config = dict(
    model='image captioner',
    dataset="rendered roads seen from a driver's seat, with toy cars, trees and houses",
    train_examples=36250,
    image_size=64,
    crop_scale_min=1,
    horizontal_flip=False,
    translate=0.06,
    tokenizer='word',
    vocab_size=35,
    encoder_arch='resnet_bottleneck',
    encoder_norm='batchnorm',
    encoder_activation='relu',
    encoder_drop_path=0.05,
    encoder_depths=[2, 2, 3, 2],
    encoder_kernel_size=3,
    encoder_stem='single',
    encoder_avg_pool_shortcut=True,
    encoder_widths=[192, 288, 432, 640],
    fusion='prefix',
    decoder_width=128,
    decoder_layers=12,
    decoder_norm='layernorm',
    decoder_norm_position='res_post',
    decoder_activation='gelu',
    decoder_mlp_ratio=4,
    decoder_head_dim=64,
    decoder_fused_qkv=True,
    decoder_bias='all',
    decoder_qk_norm=False,
    decoder_parallel_block=False,
    decoder_dropout=0.1,
    decoder_inner_norm=False,
    decoder_positions='sincos',
    decoder_prefix_bidirectional=False,
    decoder_connector='linear',
    decoder_tie_embeddings=True,
    init='torch_default',
    residual_init='none',
    optimizer='muon',
    muon_scale='match_rms_adamw',
    learning_rate=0.0015,
    momentum=0.95,
    nesterov=False,
    orthogonalizer='polar_express',
    adamw_lr_other_params=0.0017,
    max_grad_norm=0.5,
    max_steps=5400,
    batch_size=128,
    epochs=19.1,
    lr_schedule='cosine',
    final_lr_fraction=0.05,
    warmup_steps=160,
    weight_decay=0.3,
    adamw_weight_decay_other_params=0.05,
)
Rows from block 8 of the text decoder of a small image captioner, named by matrix and row number. Rows with one number belong to one neuron. Each number is 50 + 10 x the weight over its row's rms, rounded and kept within 0 to 99. All counts start at 0.
After each neuron's rows are labels from the 100 texts, of 14976, where the neuron reaches its highest value: "tokens" is the input token at the peak. Only what is clearly more common there than usual is listed. The data: rendered roads seen from a driver's seat, with toy cars, trees and houses.
# fc1: MLP up (decoder.blocks.8.mlp.fc1.weight, 512x128), inputs 64-127
# fc2: MLP down (decoder.blocks.8.mlp.fc2.weight, 128x512, transposed), outputs 64-127

fc1.92:47 69 64 45 54 50 57 49 77 46 57 55 51 59 40 53 29 77 45 64 44 45 48 43 34 49 41 70 57 56 51 52 36 56 50 50 48 39 47 53 49 50 46 35 50 56 66 41 49 36 45 46 57 64 47 45 60 33 48 52 37 35 37 57
fc2.92:51 33 64 32 50 45 53 53 53 62 45 56 42 55 61 52 50 37 37 66 38 42 65 55 70 69 45 49 52 48 46 43 34 40 39 50 64 53 51 49 52 68 57 65 51 68 35 36 49 66 37 50 67 42 47 73 57 51 68 33 50 59 61 32
tokens: "purple"

fc1.498:58 52 44 61 55 52 63 56 42 57 44 55 45 47 52 40 46 54 25 48 71 43 48 31 36 27 54 55 60 56 50 42 65 58 65 66 60 71 51 39 50 50 57 48 45 61 39 57 42 70 43 39 47 39 61 47 52 39 59 41 56 44 61 53
fc2.498:65 54 56 49 65 45 52 43 59 42 62 39 41 44 43 56 59 47 39 60 46 50 34 59 61 44 52 53 49 40 57 45 47 53 44 54 68 51 55 49 47 38 50 56 55 49 47 48 52 41 59 59 40 31 25 54 30 45 42 48 48 72 46 42
tokens: ","; "and"

fc1.64:42 53 26 32 52 34 45 50 38 52 40 47 55 48 37 74 50 52 35 45 45 64 45 53 58 45 74 53 70 52 62 42 48 56 67 55 52 43 36 57 46 47 66 49 66 61 46 61 58 59 42 58 45 41 54 53 43 64 42 42 52 45 26 44
fc2.64:46 58 48 43 40 43 58 39 52 25 48 42 63 53 43 47 35 57 31 50 35 48 48 49 59 60 71 53 53 22 56 53 54 60 37 42 47 79 37 27 48 59 67 49 46 67 60 57 46 59 64 51 62 49 50 49 52 58 39 47 36 48 60 54
tokens: "purple"; "red"; "pink"

fc1.491:43 46 59 51 54 24 28 42 56 50 47 65 55 37 58 51 57 62 37 42 57 58 52 62 31 38 44 68 55 40 42 45 41 28 39 43 55 42 50 69 58 54 63 50 45 56 59 49 50 41 60 47 52 21 31 20 47 43 42 47 72 49 57 47
fc2.491:50 68 56 45 65 67 52 47 63 52 45 35 55 47 46 37 55 56 50 41 55 47 52 44 59 42 51 64 50 50 60 65 35 53 41 32 52 42 50 51 59 49 53 56 69 58 55 63 40 62 42 22 43 40 56 32 55 56 61 41 37 57 31 44
tokens: ","

fc1.46:60 61 58 49 54 66 66 49 56 46 50 61 57 55 68 61 48 61 45 55 51 33 41 68 33 64 49 42 49 38 67 35 42 55 42 61 34 54 49 48 48 24 72 72 51 37 36 52 59 55 52 67 62 57 35 45 66 73 60 50 45 45 48 51
fc2.46:55 43 43 60 60 49 53 43 42 56 40 49 43 40 42 51 46 65 42 58 48 49 54 52 72 47 61 30 48 73 34 32 50 43 50 53 60 52 37 62 59 51 36 59 45 61 55 44 48 40 59 42 56 44 37 58 47 43 46 56 46 61 30 65
tokens: "a"; "white"

fc1.305:66 59 44 58 62 55 64 36 53 53 44 52 66 39 36 52 55 62 35 64 57 28 44 74 34 60 65 47 37 40 51 47 51 51 43 32 50 73 65 44 36 52 53 40 35 48 55 35 60 47 67 39 41 52 63 53 42 61 61 60 60 41 63 48
fc2.305:60 53 42 68 80 42 67 54 63 60 47 48 67 32 47 53 53 67 46 50 51 56 43 60 51 46 61 26 48 48 44 56 58 56 43 46 66 57 66 46 57 42 41 55 49 48 39 42 52 54 52 39 41 39 61 47 43 48 63 56 64 41 52 51
tokens: "a"

fc1.178:47 28 66 40 49 34 35 47 41 49 44 59 38 57 42 46 39 51 42 40 46 62 53 45 50 32 37 54 60 54 36 62 52 51 48 62 50 45 44 51 60 61 46 56 49 50 63 42 41 49 44 23 26 49 50 37 32 53 59 32 47 44 30 51
fc2.178:60 33 56 54 45 57 36 30 50 56 65 38 54 54 52 50 44 56 50 59 46 55 56 49 37 61 52 55 29 58 45 59 49 54 29 36 51 45 64 50 38 38 65 52 77 26 37 42 49 56 53 57 55 43 52 46 53 27 46 47 48 46 41 56
tokens: ","

fc1.117:51 57 35 58 68 45 54 45 57 64 70 48 45 60 48 62 32 55 51 63 46 59 53 51 52 59 47 40 47 58 54 48 60 68 31 58 46 47 61 38 62 33 53 67 54 37 62 47 58 35 43 38 49 38 25 45 54 49 58 72 43 48 58 64
fc2.117:43 47 52 56 37 40 38 57 53 47 30 61 39 64 49 72 56 52 47 50 43 49 45 36 59 41 41 61 51 57 47 64 52 43 58 52 54 54 51 45 44 49 57 25 44 51 74 47 61 55 42 50 39 62 31 60 57 47 59 66 76 47 36 52
tokens: "truck"; "<end>"; "car"

fc1.423:53 50 51 37 59 62 54 52 32 42 49 54 49 45 50 62 49 53 37 34 58 53 45 51 61 45 43 54 59 51 63 56 53 44 69 66 44 55 33 36 34 42 54 50 46 50 57 53 66 48 37 56 43 56 53 49 56 61 47 46 53 55 49 53
fc2.423:68 54 54 59 57 49 57 57 47 56 30 50 48 47 45 57 45 41 30 49 37 48 59 49 71 53 56 79 79 38 57 57 46 60 49 49 52 39 51 40 47 37 42 53 34 40 68 46 46 50 63 55 52 53 44 29 59 60 45 35 38 59 52 49
tokens: "purple"; "orange"; "yellow"; "teal"

fc1.132:52 59 45 60 48 37 20 59 69 63 54 73 48 66 56 40 36 33 44 49 45 57 45 47 46 40 43 51 38 67 40 62 47 55 62 44 49 47 36 41 61 59 47 65 36 51 49 53 56 53 43 53 54 53 55 49 47 40 28 48 60 55 48 57
fc2.132:50 71 55 33 55 58 55 53 56 41 48 57 41 58 46 46 55 51 47 66 58 31 63 29 53 68 48 58 59 59 39 57 64 34 32 31 60 47 34 56 56 51 49 61 51 47 52 61 45 43 48 45 46 48 53 50 52 33 38 43 61 63 52 48
tokens: ","; "and"

fc1.218:56 58 39 61 47 35 38 47 39 63 50 39 51 65 41 68 60 50 38 55 42 73 37 45 47 57 53 57 73 41 37 54 58 54 52 56 67 41 37 48 45 48 51 46 41 48 59 52 41 75 51 66 48 50 54 45 58 45 51 57 35 53 48 56
fc2.218:57 53 48 49 37 58 48 61 59 41 43 42 64 52 72 50 59 49 47 54 46 53 47 58 47 36 35 54 25 34 65 51 56 39 47 45 42 42 48 30 33 56 67 37 66 46 53 55 54 60 43 55 71 57 60 72 54 37 40 59 52 68 65 53
tokens: "purple"; "teal"; "white"; "pink"

fc1.209:52 58 44 49 49 30 51 66 40 55 42 50 56 52 56 31 51 40 60 46 56 43 67 54 39 27 56 50 39 37 37 42 48 32 38 53 45 48 44 44 61 52 75 71 61 58 46 56 63 59 54 36 38 42 55 61 44 49 60 43 43 51 28 63
fc2.209:57 42 39 69 66 58 42 37 58 43 51 44 48 52 66 41 43 44 40 43 42 58 43 44 51 53 53 65 62 49 56 49 48 42 46 41 54 41 52 56 51 55 69 50 48 36 45 53 37 74 47 37 61 40 47 52 45 47 31 56 54 49 69 41
tokens: ","; "and"

fc1.47:52 48 53 51 58 52 50 46 34 59 43 49 36 65 41 59 59 48 42 42 64 40 44 40 40 51 65 62 53 50 44 59 60 52 38 71 49 64 64 55 45 41 43 30 56 22 65 44 39 53 42 55 54 66 55 44 47 60 47 50 42 35 65 75
fc2.47:29 38 30 65 48 51 42 54 43 48 52 53 49 47 39 46 59 47 59 47 51 58 48 54 77 46 34 20 57 58 53 50 35 38 45 52 64 43 45 48 68 68 70 59 47 69 52 53 47 60 33 51 51 45 62 49 42 42 48 43 43 53 58 43
tokens: "a"

fc1.244:41 59 53 36 54 28 54 40 37 42 35 49 40 54 42 58 52 55 45 50 42 61 57 41 44 55 41 51 17 50 31 40 65 55 62 60 46 53 45 36 58 48 53 63 43 36 55 37 56 65 29 61 52 49 52 57 45 48 46 51 48 61 47 52
fc2.244:45 44 67 43 54 40 52 34 52 45 48 48 63 47 80 35 40 42 71 42 36 59 37 48 52 59 44 59 53 51 51 42 49 22 49 68 39 62 42 60 38 46 29 53 56 62 59 47 62 45 52 28 51 67 36 55 55 57 70 59 49 55 59 61
tokens: "truck"; "car"

fc1.404:36 41 43 61 49 47 30 45 54 51 49 47 62 46 61 55 53 37 34 56 72 60 53 55 54 26 52 49 54 51 48 60 67 54 68 66 56 49 39 55 16 39 54 38 57 30 55 38 56 57 51 53 46 65 45 34 50 50 47 61 65 37 46 39
fc2.404:47 55 55 42 44 43 50 43 60 43 51 51 48 36 48 52 31 52 44 63 40 42 22 30 64 71 50 49 39 55 59 49 47 65 58 54 52 50 55 57 46 67 49 43 46 36 65 38 45 54 50 60 63 61 48 47 45 40 58 50 26 61 57 63
tokens: "a"

fc1.26:44 34 51 54 54 57 40 40 65 50 46 42 39 58 32 45 60 45 59 55 46 34 61 70 58 52 50 44 39 60 43 57 58 49 66 45 73 41 50 49 44 48 44 60 57 58 57 33 40 43 44 49 63 37 42 31 48 52 70 63 54 35 44 42
fc2.26:53 45 66 49 63 45 43 37 77 51 55 41 47 50 56 60 56 50 47 37 53 54 67 46 59 56 42 48 42 62 47 54 39 60 57 67 52 45 46 47 39 34 55 38 57 30 61 82 55 53 67 49 36 39 75 48 40 43 50 52 65 39 58 68
tokens: ","

fc1.186:59 48 63 58 51 50 30 45 59 44 51 54 40 33 68 42 49 44 44 48 61 58 37 56 50 41 53 44 44 43 48 48 47 40 42 33 50 57 66 63 39 47 45 44 49 63 53 49 68 67 64 42 35 49 42 52 57 44 42 49 58 55 58 32
fc2.186:42 53 52 44 75 55 65 35 45 52 34 54 62 41 42 33 65 36 39 46 50 44 43 71 32 49 55 53 63 56 41 55 57 60 51 33 56 54 39 54 66 48 52 66 58 57 34 47 43 26 56 43 48 49 40 54 61 53 60 58 40 57 55 55
tokens: "truck"; "barrel"; "car"; "lamp"

fc1.301:58 61 53 38 29 46 44 53 53 44 66 34 56 35 57 39 49 57 45 73 52 49 40 46 52 45 63 62 48 67 51 41 44 44 49 37 44 50 55 70 44 60 56 67 42 52 43 54 56 59 42 72 58 61 51 67 54 42 29 40 68 51 59 41
fc2.301:43 45 32 66 61 56 58 39 33 44 42 55 43 39 37 59 36 39 49 36 57 64 45 58 54 53 41 62 65 51 47 43 39 36 51 38 43 49 46 62 55 59 76 61 50 45 54 47 59 42 41 54 47 41 46 46 36 33 47 60 66 55 62 60
tokens: ","

fc1.405:59 44 41 64 51 46 35 43 54 27 64 45 55 62 66 34 52 58 58 57 51 59 66 67 50 68 54 50 56 64 42 51 71 59 69 57 48 58 58 36 61 52 60 53 29 44 27 43 55 47 53 42 38 52 49 46 57 35 42 50 52 49 59 50
fc2.405:32 38 64 46 51 50 62 47 37 52 50 48 35 52 42 49 50 65 43 52 40 48 62 63 29 49 48 60 34 37 47 55 59 61 41 48 60 51 45 55 36 33 34 58 54 59 64 45 32 36 52 48 36 37 51 46 47 49 47 41 42 55 36 59
tokens: "with"; "road"; ","